A small sound classifier, trained from scratch: log mel input.
Rows from block 2 of a small sound classifier, named by matrix and row number. Rows with one number belong to one neuron. Each number is 128 + 32 x the weight over its row's rms, rounded and kept within 0 to 255. All counts start at 0. Numbers have three digits each.
After each neuron's rows are labels from the 100 clips, of 14848, where the neuron reaches its largest size: "peak on" is the class under the peak. Only what is clearly more common there than usual is listed. The data: tunes sung on syllables by a formant synthesiser. In brackets: how many of the 100, against the usual share in percent.
# gate: MLP gate (model.blocks.2.mlp.gate.weight, 768x256), inputs 0-85
# fc1: MLP up (model.blocks.2.mlp.fc1.weight, 768x256), inputs 0-85
# fc2: MLP down (model.blocks.2.mlp.fc2.weight, 256x768, transposed), outputs 0-85

gate.205:132074152168071119131133212032183131139049161114136135146132141174127141178114123120171133126106130159126147153156095116139104124121138127092103096171148076087113152118129099125139048092143200144139195110129107127108138113106067166127126100124125094181132136
fc1.205:152122137093176089121130096123110083151129104163177181143156028156063125155116122133137164152207136142130108107126173121153121174145158127103155126087124200147043083126112115150139151124075166085106139176103148166184127177119164120100130153170121150099064134
fc2.205:095140154031136146099130114080157124104137111118071157110171127069124130177129143130159176083177065178147120114149085108130156127180104138137132097168143141164089099138101143139128188135177144128109095180127149122115092111100125148150094139121171084152119112
peak on: /t/ (48 vs 2)

gate.762:169121138128164065164135143136128128085161102078137146183165135156131149113109112213152140089190103149028157161126084091131159086115094126140116123151132101123110107045106108135112127142170122092089071076169165125106154105197169119175185079103088112131125100
fc1.762:181126122082166118131077091142110155159109130119143099120173141179093115088121123147129143042126129097140108211139121093046069153128110071121139203138123132134183107102152122149080132121145121105135169088129117074112163128176142151085197170049130088131070132
fc2.762:085193114140128158163134083142076108034084051124143149197048093102170094081132102118119081128117103159120161143111113134109130154143183213082134130150164165109091172131145186145120118140171137146135127150086111134119150172139133151105116176102159089104151094
peak on: /æ/ (42 vs 11.6)

gate.148:145106087138144105156123070138215117089125128146117174118141109122094080121096121124138192127092146163116176047158141119117087250160166128107138224085136120159129089152099134122151169094129127123168134124109101092126146175185141105188174165131112094136135167
fc1.148:137085177140142163120185130172120127128089137092150108172233122120127173132131144155107132118137110136117127087168160183115165135127147051111153106174116195185146140165107133134133091168156123188164123088131058059057135158157133117159114134128060180197114201
fc2.148:132129149053152128113093119072141167118128073077135182049092128083108110131133132088130123167125110133166135151086119122115106127102138127147113116163082112131162122160085157151081146151099106126058151145154082197124167114129112149130091115121075201181105139
peak on: /l/ (38 vs 1.2); /m/ (30 vs 1.2)

gate.703:202138128152053119128121181145128128102122135119156138162090062115172157149048102098191093041183137133136152121074053118117124122096055152149152124144142148131165115225128123127119145122111147131150117078100126134078116123115107157129113107138081128163100160
fc1.703:063062113079162115170108131116161119173204096152163160106142149164128101130156091145162124161091156134142050150163170188172163137135142140073103149074119059192082103105170130147095080129114112126107172055133101127141122115151148106147180147095177126113108079
fc2.703:122115066089145101132091067132098148125099078143112103172116128145182155101020138139145130120131123142141116108152166113074107164115162062069085206151111139116148166132109130086119121070175126191151173062117100141098139141153125109108060133094110155155109159
peak on: silence (100 vs 20.3)

gate.663:128140136123090105167150125110130127142108071132137164136164118164140141074139109158098148180130137126121123081132175126044132139164232137053147170119143174111067140129113047070111134134148107084110133131111099131094117138073097146115122178137135111247126160
fc1.663:145121131123128149089084139143099105133130115131164122146075122134122156050096169134152095070094135140088128180177107106128081060134084142126128140127160022051168133124137143130113140117204179149154131142138131124095118107172114151144124174112093132080167126
fc2.663:043156088069120192132166153095114170122194121142126127127100087147118108130140134105139130132146136084179096122115122175076193077126123138137197130109145167079078140113144168129146135122118174150163130123152115128137139096131125092097159118035142121119191145
peak on: /b/ (74 vs 1.2)

gate.320:131140198163135102182129164148128168136138030136156142131129128160183089094172107114163074186084150140069058148088151122125051122089131128196167159130129114139134160114138093148088025125102104139112127196129078081148127149119174131125127122132137196065134138
fc1.320:112161131115144165083058127060112091149078140120180104130110160129079134164100159144128069126074140124124174145148091217125159121104071124127068091157116131127093115138096127111103115048151112153083087156122134164114174155177153091113077060127136109120116113
fc2.320:109082141105087122067107183156126163145138161102160217140133121135126083130136149183128111148164125138117132044126066099131130114146194101140130119116121105142105107118114128080167138132114114102068181095125153093136123175136202149099083113095126127144169138
peak on: /t/ (71 vs 2)

gate.493:149087110133143089154125130169130177100121123099098174108144095134175139113138112142190139115130135116146137150123180177251148128107114087176119148081125057084125128182127162136104137149141102121111124087122109127230142148118120110122130120129158142161133124
fc1.493:134186109147142159166132162119137154147122189099099163134151126133156108124207120135207148141155134101109185197183160181226121139149126134153128134128130082117131091102166180164119090127157098097124140104129114095206069184144126126109101131171147162141180085
fc2.493:177160124151132107131110070091092131194177140155122102094073141169099133188130168172160140196148100176185125113092188099161201137114124100111109116096126119135122114064132132135163151113179149118164145088164104132091109124169141072131143181109131143143134137
peak on: /ʃ/ (99 vs 1.9)

gate.181:179088202173096130093167129138137141096142182114151127086126141116152142089116111138154151122100165128242132203118136080101138117139061114110105178172126116166073128138110168134147167130114113015073157076111163126153168163126105128106102169119114106135143128
fc1.181:130129169162115123114130129138121163129160241108110129096129114136140145114054125121148172100101159110191132184132174146104148127133109074116146173155116070160093153138124103135160185118143114060086151112086158116181159125142146169094091176064153184157126072
fc2.181:113136119128149159151123175122104091221061061136079138138106123083100127122142175126110135125134115205193150083115167096130118120127155154131177159151137126098137132097145197128065171102076110124109110210211139128081187081092096118158109137132120061056116139
peak on: /i/ (32 vs 12.2); /ɑ/ (29 vs 11.7)

gate.92:120130103084102092127071177118158111155132183130187128101166130127132193138092187143129170138027116104176128144140127154120161133132126120153154093130145143133114120171107083107100107070116127120120147145182134118135128115125190131172101024110116139127170151
fc1.92:079103141115122157127129099137119096111115011156056081183145166160119130129156054083112105099139131201121136124146110078097115127106122117097143129124050136115152178096171148151118141176130158141122085114055128096139165170102098140131152211163109155138093141
fc2.92:158106164099116097118120128121123129165140124133142121089168146145119137140128108136141116139170109156076154055108130115121148166131088124219128095140101104149179152147099145175152107161195082076138166132078126145151113131119090147117146147144123192132136076
peak on: /æ/ (39 vs 11.6)

gate.29:139115125126122140139124182024076127119157125134107086119135071096151098116101161125130152091127143154137129116107111096132136138119143166110147128146170142195076097160178104127125071164095155172098148097104113152108158142124181177101143100128095070160098128
fc1.29:183137121127196119133087125212086156126109111121107114128077166123149164130143123157223132133104149128145179125137138073161152134130131202199141103129090084121140040088137058151154136126066161070137165129127175144129108119091089136195133156148204116121124124
fc2.29:228135095151121168096083117167125129089076141098148120089074083124117127128129131118163158095084194076111188107128099118140126133117109101105141127132146121139177196129090134134079140150136094175123166091093132083151127184117075150157134141112105123096115105
peak on: /ʃ/ (93 vs 1.9)

gate.572:153129130121125135168188135127113075140169122115088195136132103171130126149084132142127088126088124122060138113140098126166145130141148111131130088060066152191114147158230130144093132132141118143124171122123128135117088127066105152107079127210128128134071192
fc1.572:100217217151177111137150138110131142196185131132128145126142109124139079215066086136138090138073151107129127148136133152155100127098143103174148108126120140125130116173185127130077130201149118107126129126124169090176128136118142142077140110137109148110140147
fc2.572:131167112117031093147123141112117123188204119123186102127105115128154148139120122164115199235123107129115169164147155126129119103093130144183115126122123129122165049113144102119118129121075161108172051123119117100098165163136091116183145145097155105136163082
peak on: /æ/ (34 vs 11.6)

gate.131:147062090130080109115150135091193136098148065161017110130112128167152173142136148110167132096118138135056136134115126129171134125172175162143081072105147101171122146139070143169115119162113060120114127128122129109142060155156132115080104155163125129147136126
fc1.131:113109131103116074048072172165208129187202119166188119123138152128116112139113114120141118169157141128113145121089157126169139099136123067122128169134177136169131118204088122069137155067091077152124137116093116054111126123107155131138065129083112135181126092
fc2.131:158113117116157085124101102125122218125147122188135102119115112087126057165139144157144106154123080093118101154150129101126144129145142125197121160115129122053117118153112092067233122184133136187167090070129127135127152193119160142091072127117107073154123099
peak on: silence (100 vs 20.3)

gate.137:094100156134113086189182086189065119116142116117169135095155097145197075147112123162151123129179127078174128151192145158146090154130076143096120145175157126124104154114101106099067170137146164171132126148099131135079080116082176139165141125148108131154192144
fc1.137:134119144151124139131115199045156115099082163173087109174087122108082116093219143135075121174130146178099107118097113121129141031131152138138149107096143129146181093193192179142135082180166127106094136087146137114139142126148058135130141126129118112069063091
fc2.137:112119205168103149149133199140146133139105210125106111127088142144125140104115106129118071134170148197110134148149171115109165155126120063045125170128098123124141105186139135130076108107118139143119119121094120105158115081118087133177116214076127141096090157
peak on: /æ/ (31 vs 11.6)

gate.84:142128172069137136150104174104156131068077138100121183096093154136147116144152102132095156117147126200126127071119135167154137107148123086133082166136143190090122131127095073137094105139101177215129141175202122122115078143097142134123136138127110191131141118
fc1.84:117142156107105041144138158140109120110121112153126113125073133158117099167141139227100152137152140064097143138053170120113107102157133118123136139091142161077104154146149156129126145129127087118093172175143129144103194118123123062092079115078147149104100116
fc2.84:184140149145136113136175117044101192033124082040130180188120121205148168108113134100109099131088158118089133108043166138120116125094121127104097143125195166155090093135162115115097168117134116126072184107176138139140197116163135153107110103081145154105097106
peak on: /æ/ (44 vs 11.6)

gate.283:105133155126117133140143145195115107155144120126118068133158095126105100152127138101108127131115107054133135077174115122130170139185132127137097099134153142145161121143162220111070166105114128112142123128141123109127153154141193131151127119202124153096103144
fc1.283:125157111119110127088148111139111138112169115083112098172106127061087130133118152127147065141090129058125146131178131092127151167166148156228134179129105160143226136154120184141080030138114150120163122137101123123133127129109131103132118146158109082137068162
fc2.283:163138143108098150069122137104136066129118138127195109128157149151118106130123164090095052139110102165122208117070148068118145093100189228138101091130204135126139142117141128122103155126130155133094147090128107127142128158100072121122217117172128137198119102
peak on: /u/ (41 vs 12)

gate.525:113126103071141148096111116142115129133141140116128156142138154174108140080168160128110136168134112182122201209108117101143145116119118127148111133225128123217197073159151135128145133139153129085149124124126169164070117150123084101134097098074178149180137089
fc1.525:138122138091169118132118122188147189067109130142084140187158102100128109143110118128147079083171152129043077129166124120065128117136121159115133182186156129108212156148113124091108112133100145156042127125150177156108109121067129121106184124186198108143183186
fc2.525:177104116102176052128115159135137154153139154150131071097116133166100124144141181154077107180116167101097082097086135097145129051094164152110109110100094059124115112124124123129162123139145113120062111115103129056116081128151144162146157140092158138132128131
peak on: /i/ (35 vs 12.2)

gate.303:117137124091101124186134114148112122129127194188155130116112148133099092139131113115126120149149134116157086123064109192084083145169161112109075119118091200145066126083134078130138082107121162177116086097140082109121038178160122161123101133185149159146098176
fc1.303:112127113179129133166120159154098101113098100110125064135145083089149216146134122141104123060172128111123089136161123070137129141128088130163083110108113113139186141182133139144113165083215127165150130141076110106169144129132137141167138135182157146140115173
fc2.303:127158116130183148166139129124209128146115108109126127106126091177082191139090129118148142108138129145078119135096154099102141137170143098114086081139126151153124135173165073150124190168084122086136096123157179150113130094158125142107158191116137136164159077
peak on: /t/ (28 vs 2)

gate.451:129127095104074084130148093150133101153132106119095103133133163131103071106112171125155143126057174077154136108080222161120157135128130146118130109131112177058115124132186106137131110137103129115173157122122080094160173114115128118128104148147134159118147118
fc1.451:127126114125140144129102135154122152091063105134098092113132091126130255167132092112137084121154122193084135150138051113120153132093111087146135063131147140131148135095085099152125143125139126173097145103125210138083091128129161106084203134122143121116102169
fc2.451:180121076113121168142126138161043128144141100069143124147137135111101154178092143128131183107125119131158099140107034117130090093138150126133152154147106125101184181127138130106131106092100144115216131218148161110163164141172248167224101170129164098141132094
peak on: /ʃ/ (37 vs 1.9); /t/ (35 vs 2)

gate.540:172191107099160141129142134157079099085098139110152164102152093140189065093110065107147162177133109127157153120136136126103131151120110119097118185120148094225119139178170076147212105192146107092141127101112060149164132180115132150107111160112046115153124149
fc1.540:079067112147110091120124113042142179099138175103124107148082161100103171140191095071136139080148111166101157204117136128149172115111147078128137132187166148043124128120097122119110117137128126153117125104174139148142137138126065134087116123146137086124139148
fc2.540:105074135182164101129189124132088170112124122100125058168149086135115172110130099157058114107210138180138139129127149122178111133098159123097178175116165199126188132129111160143129151082086120156185142144136083138095169136155108135115151044118123096123157162
peak on: /b/ (46 vs 1.2)

gate.106:101048118134141154130121141106152124136068122106206118126154065161137106164124156172150104150114158101117095120125108145107146152121137153161135082060147106157119122162154132139128065123140179141090097129133145111100114092139118081158137156084091112175138119
fc1.106:149163128111106126156127106194124120122111102139076169131126153118138103144088080133133117101151128126143143150115212124158165065157130124140101167111113125143134157116128130145118192139175038156122186101083069163140098118117141101104133081090112139126169131
fc2.106:172136191100084143168103127102160128169188103117080157066148144097154129137090113167106137094126128115148086125114102117149141099119146150127143077108136122187188193149130165122174159187133139153119138115135123118186127169161142095139246163102122142154093149
peak on: /i/ (46 vs 12.2)

gate.69:175148131109159152138160121162055161099236142142119045126113191136118196166148077147119072133142177161145148130094077137118124125136143141112134135130128092131109127079163053078167139126095132122202133133126102095213178188173142146130115120085127140142175164
fc1.69:118118106121120162089132132111143129173051096091097182106077072125150098098126147127134140085131099130181144129149165086127114084156126114162115149197102078151172106090053182132130112122197142171107138116134120157108105090116121091097141129151124126114123159
fc2.69:206106200114131222127116131116147134069111123176145167161182132137191135082128152151199140137101126156129145174143093136161148154089130136090125142164084114116118148125130124152136141168121149148116165114130198135107147171154141138155124116095064126123209189
peak on: /b/ (30 vs 1.2)

gate.99:104164173204097194161143151095108148136108103131140137166102165128149115137131157114173139201054156129185162091127109120131080223142187140141149108140171123147106163142104149218144166156139125134088107111144105084142129132160138119235124148110114134129121111
fc1.99:075090117147125148140130125174159132160128155206155081095108134160170102122133112092143178150128130069170147160132149116197118121161126193116124125138122113109121138130140099100151098144154056072141146111098110128146079151173148158189126124128131131163132129
fc2.99:127040133108125152143095171155076146124064205080129160144140145164141161132134105106128150123068098098213085173093076123110139076094129119128134105130113152137121142161147113129086104100136171106078133097107122141122092145102158137137160114049152090090188142
peak on: /l/ (26 vs 1.2)

gate.165:135106109172124114091144146166101053065131127128127086151133145118175062105161119155128139128176116112168137096127109081089188146139107148157144160157107083110142135136104169122125128141130167088126143149178125129133171188124124122099164149141135108104113117
fc1.165:206084134150126115098133153121189093080103122121119092129127105156191151113130116127126087129157123139136127103087111021100144167137128188139160135170099134132135131197076116122129143120178166081194133124136126194133131133129167129122121077237127131168162120
fc2.165:103125125116113075158131101105103118106125124084072122093133128119140079126188102114138094132125057181130096087115146181130087117189121127116117165106127134110138193157179095147097110111132072095147140127151148129169127123017193054130160209105146098135132087
peak on: silence (100 vs 20.3)

gate.227:160167103104101129082032061156113139128130078181127162173079163144109103128141116148092116094080081113131162142085160122162097103157128124094140125118137159111135078145144195156087114183103118094132144088064174139115072110134121112175147141112145132154123134
fc1.227:111168132138127125118135108080093128202172121171142108071173177138098157107096097170110062101118181161111135147156127149118134135100114138143118121136145089129158211124090103033116141153130125098129118126159171125115153160104100051163099178138086096147042111
fc2.227:152171059130101136121121199100100146149192166106161129173128130221125093132086117123069082092124192124155212144088095132179089047136145118123142178081146112164078128095070141127095149134133105123086139142151165079152139136129176110117090189088108145137065146
peak on: /i/ (44 vs 12.2)

gate.153:181146130114157117136122070131161115087118174123224173131112126191127147127119131132168124108110136044135120108093083125148122154190129137131180102088122111133134165114133139121129166158138096098120141119133123126135155132124145075077143087125181153126127148
fc1.153:190064156145122101106137013132182124108113150142216121147123090175100131073096105142136087144121117124194085093082128166195105158183092140119180169106174155151095155157143132164167139158188118076116128104117158180176105091090199053100167112114129160168179130
fc2.153:119116112094130125157177104132128161145083142110190127201147104128116115056111102149142165116125132148122128134136129080131136120129124117094125090232129140126062145077134059171140144126130114115100059151129136116083073104100093128159092112126112099143160125
peak on: /t/ (94 vs 2)

gate.193:092152072174116137160112060138118102148180177160091173148121100182108115138117182098101140127113107013134162114127133127118138134135117191172111143108175158151097118110040125059131127078127144129134114111091163123120106078120131106163100087120113066143136068
fc1.193:138107154107044131131046131149095118140132128079117139128083117077120100198164116136111135075128148125134126178113140142119150192108155107111075147105119110111128091121121083226127117146164127130092125187153077137142195159130143076097149111138162130089137166
fc2.193:133138138117151058158197161125133153175201153174193093112133107068126112174108187182149140095129071191122083141114151171132114107141147137139154177127144112145115154068141099132127129134132100152152157118093167100111159108158098130155101089158127120127164093
peak on: /b/ (55 vs 1.2)

gate.714:085075135135146172216174168099152163095135155023085103108111143183101137100129100129119113140125128096156085076209124152077080111057152164060123116099162124146158153129128155093127132186108131135122157168128128140085068180129137157118091085162159120130105087
fc1.714:114104098179110138206208151131128126081133152131109146118221159123093133130127097159141098139116137151131109198142120151114142118130130097132087095138144152160091124136169125156076137142054151121113120157080117055111147151108103127106144185132102099081096160
fc2.714:090148103157100113092107096129142113196045121142095131151077139115151171120049145147133107144085123150159144103153092177134137146142130137167142141152122073120120130154183136075099209114101095095118163190135165090141109123065119120094119108141118122096123130
peak on: /u/ (40 vs 12)

gate.21:054099133117166128128132123142150107127165146133161122098139091131113138136045107110113125088102219062112104111084132088105109121160130087172113133103134126120119131106156118115240148119106119126113151148098247156139115175126117145133106173162174162165083076
fc1.21:124140131138119130158086170049091145126059076110115136107133123131123208043135083143139098123133146059100162103124125163128158144139188117160147133122145121103132136176109134116215087061140162146114124121119097142110099130142128157097150092138188131114142133
fc2.21:122096113122171199128106125162080128078066147083173155140112066159093087079111144158140128112148122130141139088120118138127131143150131134071154130117131147176176110110145147126112199150153139135182109113082161093100116134153141141102124138195146168148183209
peak on: /l/ (31 vs 1.2)

gate.91:162093184131096142104128140146083132075183142125124131169157105149189116144137132165122053141094173148123144091136140119170129171147124123152154116177115135162110097115160135122054140113079138166156132153152137126123124105056110147114134119109166077120151123
fc1.91:112154096069105127123139148125142143130134112166128250085116135108104100140115181163121102107104095120131080129120102096148124089097137192097119134149128112105149148147123145100127136130123112120169106164132118102143140090135170125150122082121121175116059191
fc2.91:159151125127124144102079143144077153130070152157130154134106093101140126165094071135154101133152057162194091091130091173157126108143154121158085135142075218153103102096131111069141035130139132131161033130173134176081134131105148126159057164109090054119174162
peak on: /b/ (25 vs 1.2)

gate.187:067140146100170130127154121149150159134147181202146102099162127153156097137160157146098093117113110138152125107155122176085160096172137133081144054107153166178120211126147133133138173147140145082138125125077153124111120172085104130135124100147120114112149081
fc1.187:144119110128086183114160164123023125123101071081129109166143119152110155127112112108139133158082154118123103170127136073177128152093093094143137181179119125101117060126149127109128089153155176120113162127154136132130107129143181173108136173134102174142128208
fc2.187:143132127149139141167169154122075176104087163122110107143121165206214124108114145118144181183187125079212092137159119129125137119126153103154126164138143157181129098127165097158173130098107167172077095094139137135150129108122124150111121133117151083079180129
peak on: silence (88 vs 20.3)

gate.102:117157182085154135103151094172151190106128134099125018123070072121117133172131128132168145113125206098191135146068130110126107124112125137137126124142104160107086128149057175166117084140213161124131122100107120188127061128100123128091147154177134133129114145
fc1.102:122074188107133149082078114159148117128118165148178176136127110126128165152148166095160150157022113138133137055109117117130133163129098180121144135170128106156088122074103232125106115127116118164111167090124138141119106128052126128147174158140131132157144144
fc2.102:118116124104084137090106172162134141132115151172058138126135170145095155100134126057137117106097127124139097120140124128100117089130128142125078159121101153133034105118122130132168164112194139130148097090147188154127082126084115121058119105161160141104119111
peak on: /æ/ (36 vs 11.6)

gate.189:121109104134111118080107119195116136108123130154130177110139148154148172202135034181128162127114112116148139080103162107121137116099187099118123085073127136140176133138120150091125156144099160053111170151067060114056090121131115104133110038193174106137123135
fc1.189:131143113098117140085149186149110182113124120084125131102117128140212148093132104126173077184170139137116129124143153143131089161106113126122116135093152160112142109142140183024100123152118102125133070128137104193125081111077179116080077077131115134144095146
fc2.189:133142121066125122126136132108165166111130139128120074132112188160118168125101149106202113091138164149160135110101131131141120215154129112133188122105124156114157159105142099153093132063135094084118089131098144127127112179147145088140163088091086128162111095
peak on: /ɑ/ (38 vs 11.7)

gate.641:143101148136147105123092151084130164113116143171189156082083115138152119144130134093120083100078144116126183147095143157174093138127143196131133196142086173133075151113115115138130126088158181125065128066121112125129137114098107122168127130067090147161126124
fc1.641:098082111072125135098168081064128198148126120113137127137118147161102161149130107175096186122128106173088052171134077138113207134108169092111130136094123135085185131118123109162130152128131128131118111110071098205135127156113161201134100084083166114168113076
fc2.641:145141098099122128156159137129127125182114156169102098104091111140120019120083078106121191141146180142102178163064176069160133172105131154119145157098064158106132173110132158041133162128081125115161142139126160158156129183098140136066114126125112157099068101
peak on: /i/ (30 vs 12.2)

gate.289:142124103100073107129133126162188125126139143092081126132139165154132116147069157133132095139087152161124142149133174255118131141172117089108146117131159096096168061136102121158148124191125129141139107082069140091089148165142127120135125086150098127126121097
fc1.289:149155155190158141185133164149121159164159096174136123192133114120050123038121094112119128116135113135129108128050165064114146107053150167133081150128100121127129203114181113113145116102089123158136158142187130125171131105123129133119159143109142111108180182
fc2.289:144080100138125154128145134141110088127073128144097042101201132085148174079147125130139162154089141043146091136139129054075078119077127135140152138126136099163151083149140136146178123111067048107057107038111117151127107129102157139128141110120125120128133171
peak on: /æ/ (48 vs 11.6)

gate.223:096124142081167127148133109102112157105146104182137120127105125164207040131090165110067095105154112122124167117165125112158111115113143126102107091061091123132064097089156149107199113126114114126102131136125125097151065108101143166118161168162128138180157068
fc1.223:123125121166114115155023133124118110106106139131124121130139112151086079168056110114117187123123131136098129136119103133127146096076133110079049108139094108106131158134116115158159150101148118105066159176171115114136176122115143140093171155076105118095155128
fc2.223:157138115089060160131080136162087119160128117147122085148160100182110080131186099107053143184080153115116187170127118201134131129078149120097127157136124158128119104154146131144094149156105062115207173172141086153132135111109154097131185100054121142140096147
peak on: /l/ (75 vs 1.2)

gate.685:123123103141135107092215116043126128126221120134120133156124093078118113177104148106096096150102159121150148129106111128086151133111199058100146127089109102138133173123145091125143121127182100064138150129187121141156119126161159112058119175123105119112090124
fc1.685:169128162127128115141134166170110131088107125138123152079134169163148123091062119153171117150232105136067124138133078133140139158129128125142088118161123149103128141122148153051134153105116132175085119110163133115134150131130117151134131110112143140146124184
fc2.685:111100125107151192146133125149143132122104090175131169120100185103088152094177122180125135073156077147213113146140125145032107204102190139106106108135105137147179175125102119138123130127111108092201194126169143167095102189197127137122121058099098154155202111
peak on: /b/ (87 vs 1.2)

gate.501:098143098117081059157140135157175146177121092164179146084105122149126139160151102128176044145123158114126116095160124170191106131195129141092084186120133118123032118097114104182068122123080151115093123090144103126124099130091113135108065148112156119140177196
fc1.501:104118142174094081109107140143196137142113154179138159111103164131124136148165139091173146117127136136140137128132142127207118157242090105038135127123160113132128095100164163090122134102056181120119146150145134147119082146134134139122135153100143124108102146
fc2.501:132131111136143149117126127116096126103150125174149117142149158088099131118136112149187120143128092111065058099122087157125185130135147099141146139163165119127118123096161135130150088073208130187069146170128171102134134141122090146149098118190119159131209126
peak on: /ʃ/ (79 vs 1.9)

gate.293:147166132138153122091143123132137137148163069123088124131147101098069132105127163108120127173084094150186146136097122111157181090129134196088083121105174109160059118176130127145129139117134165099074041170125139118162126190121116110100116202116170074206114106
fc1.293:084111072135141095185146159121155159085112078128148108150132158130147161118097086168135114133131124090128138138146089136140115154144086148141148146164136113111131127140132108170121096157122109120162081096134149219136172132135200190092135134180124186118147058
fc2.293:178106111146108180146158133162159131130141110153101175137163120140132150147145181100164164076187082139157166118126103136191207078132136125151128120184140073061157208123160100065137135083124159192131148116164117114156075135172145142193163112105180135128125107
peak on: /t/ (54 vs 2); /d/ (37 vs 1.2)

gate.240:153154110133062110094124121154125060171110101127140184109182135118090124145174100156098108126078109103128086192091131166100122121178153137200041137105124092129132155186148141173141142077118139118129117133140173099108132146128139116136156169095096130080091181
fc1.240:064138096121159135048118159180130132152180125129118170127159141118166119129189123101133200167060129086129125156115113167110115118193098142130124161086163111097161100114139062149132127208166133120120116127104133119081144121125116142110081139090151219068157074
fc2.240:138137092140163168129107110155118154137154139109081118143128128179191137130100110146127179129067140142075142177145158131125132176125095132166113104047058149152137070197155122092103113115132111154139122140149121093098135246109147135106105109038169132153118122
peak on: /ɑ/ (32 vs 11.7)

gate.665:145128081153108115112168126152184178121207150137139157090163131152126108120130159103137133154136139100075157194099119087133139103132099064111127164109126122140024129102118097102138158144075098138098114173161191103131129124124138130123129108184125107100097096
fc1.665:147128140128156129082127072105135119069174133075126131140112117137139146166134128155091113076156130138143064157132075119134126098124130164105119130177188133176132127155125117149121126093183132170132098075116110108153100118134149153094196092110126139137115157
fc2.665:128124087158129131112143150101145140108143165212151126093076048113128148157129129132205113130133181154124168122113144147206130166131116167113140080120151115200046117113137094110141127115134145105184119070137146147128136186124080128114155130137194138148157131
peak on: /l/ (89 vs 1.2)

gate.420:158168154105118131119154153099144116141136171138108154178175171123135174123112137116139094170114125098083145188130163152129088119117145130076141178146145106087128123143156128129121094097202162128193116142122126093133134131140129150175061074167138166117186170
fc1.420:079153114234158117131121126154109103153148110160122151093140136148111092092126080178113189119148109144114131146115121174138127124126114102151042125070128132118072170127136205139123131119109111099153087128113132113143154175140119082176116146147190138087089164
fc2.420:137174121133159125150115136069099119146137149182090123093137141096101129160127082126139134113112134148101133138047163157123100118127128103086153115093107170167133167157121182121189148129131126151127111154126122098106180069107106129134137185143064160109097130
peak on: /ɑ/ (58 vs 11.7)

gate.595:152114104094090129127119126136126134117218118083119090190155164126198140103197167140110121149151148168151139128130128181137100129135198116129082157088129114125130100165160128075127124109133098158126157122115084126127116122162118158131153172143164086141102104
fc1.595:127115146170141159127139098119120102138125188147165075107137156126132139106052132113119118118085117193125177127112140118172165205100131086128134097080125186173175107178129131167169127116138174123141129121113157140048131128105137129109156104078128142037154170
fc2.595:127140096145093148121133139122174156212074111158150184154143103137048118106162128108130156117115120073154137162157094138151089143042115136120140143224139119080118131152137141156034154143112131149130148049168153124110191155117212123107137129110123180137105163
peak on: /b/ (36 vs 1.2); /l/ (35 vs 1.2)

gate.716:117070132171122146130117138125162151126131133095120156140122053105159136158147143118177165117112144096107142109133131094130123100158079126071095098129141075118138120116127108116109133182150088095159101127138131108152094114146091117132135131126134152129138110
fc1.716:145099101136104079065124162139153146117120114169128140086122081078202122127184164081176149185130138127163143135151147094083163114126104131156152126083156114168107067161125109164132081085173116074120176098182093185164131149110137198113123155092098115238131172
fc2.716:130068151083116136073150175122143131126110126122127114119196099070174153094094143197112144117113127136111073130134147173102149177112193180090130160168144128197148077185083127051160139148157122102097133155176115148082171131103139181102132109076135107089079111
peak on: /ɑ/ (42 vs 11.7)

gate.449:228135091121139082114127111124086135129135204158095161136079127142146134106106142107095126176175127135124113131110126117236131158163140163138133132149108142141077126149152132143138127135112096089129179130117113087080185075103087112119186115217128039103104100
fc1.449:054151179120087193124152159135123117125132097115159096119132077190137123121119110135163137120100157149126135092174171095137126095111130136110093137107101102111177145121098111082098200095134101176135091088190202139087116166110134124158048127086154128104081116
fc2.449:156163131135091154109095179131203116167128195201124145103129127148105105202140126093136094129131130243109159183139122118125124064112097110099162072146119172107131117058128163119071140131121140139105152134108116137157160107141116132170132074125106140152050195
peak on: /t/ (41 vs 2)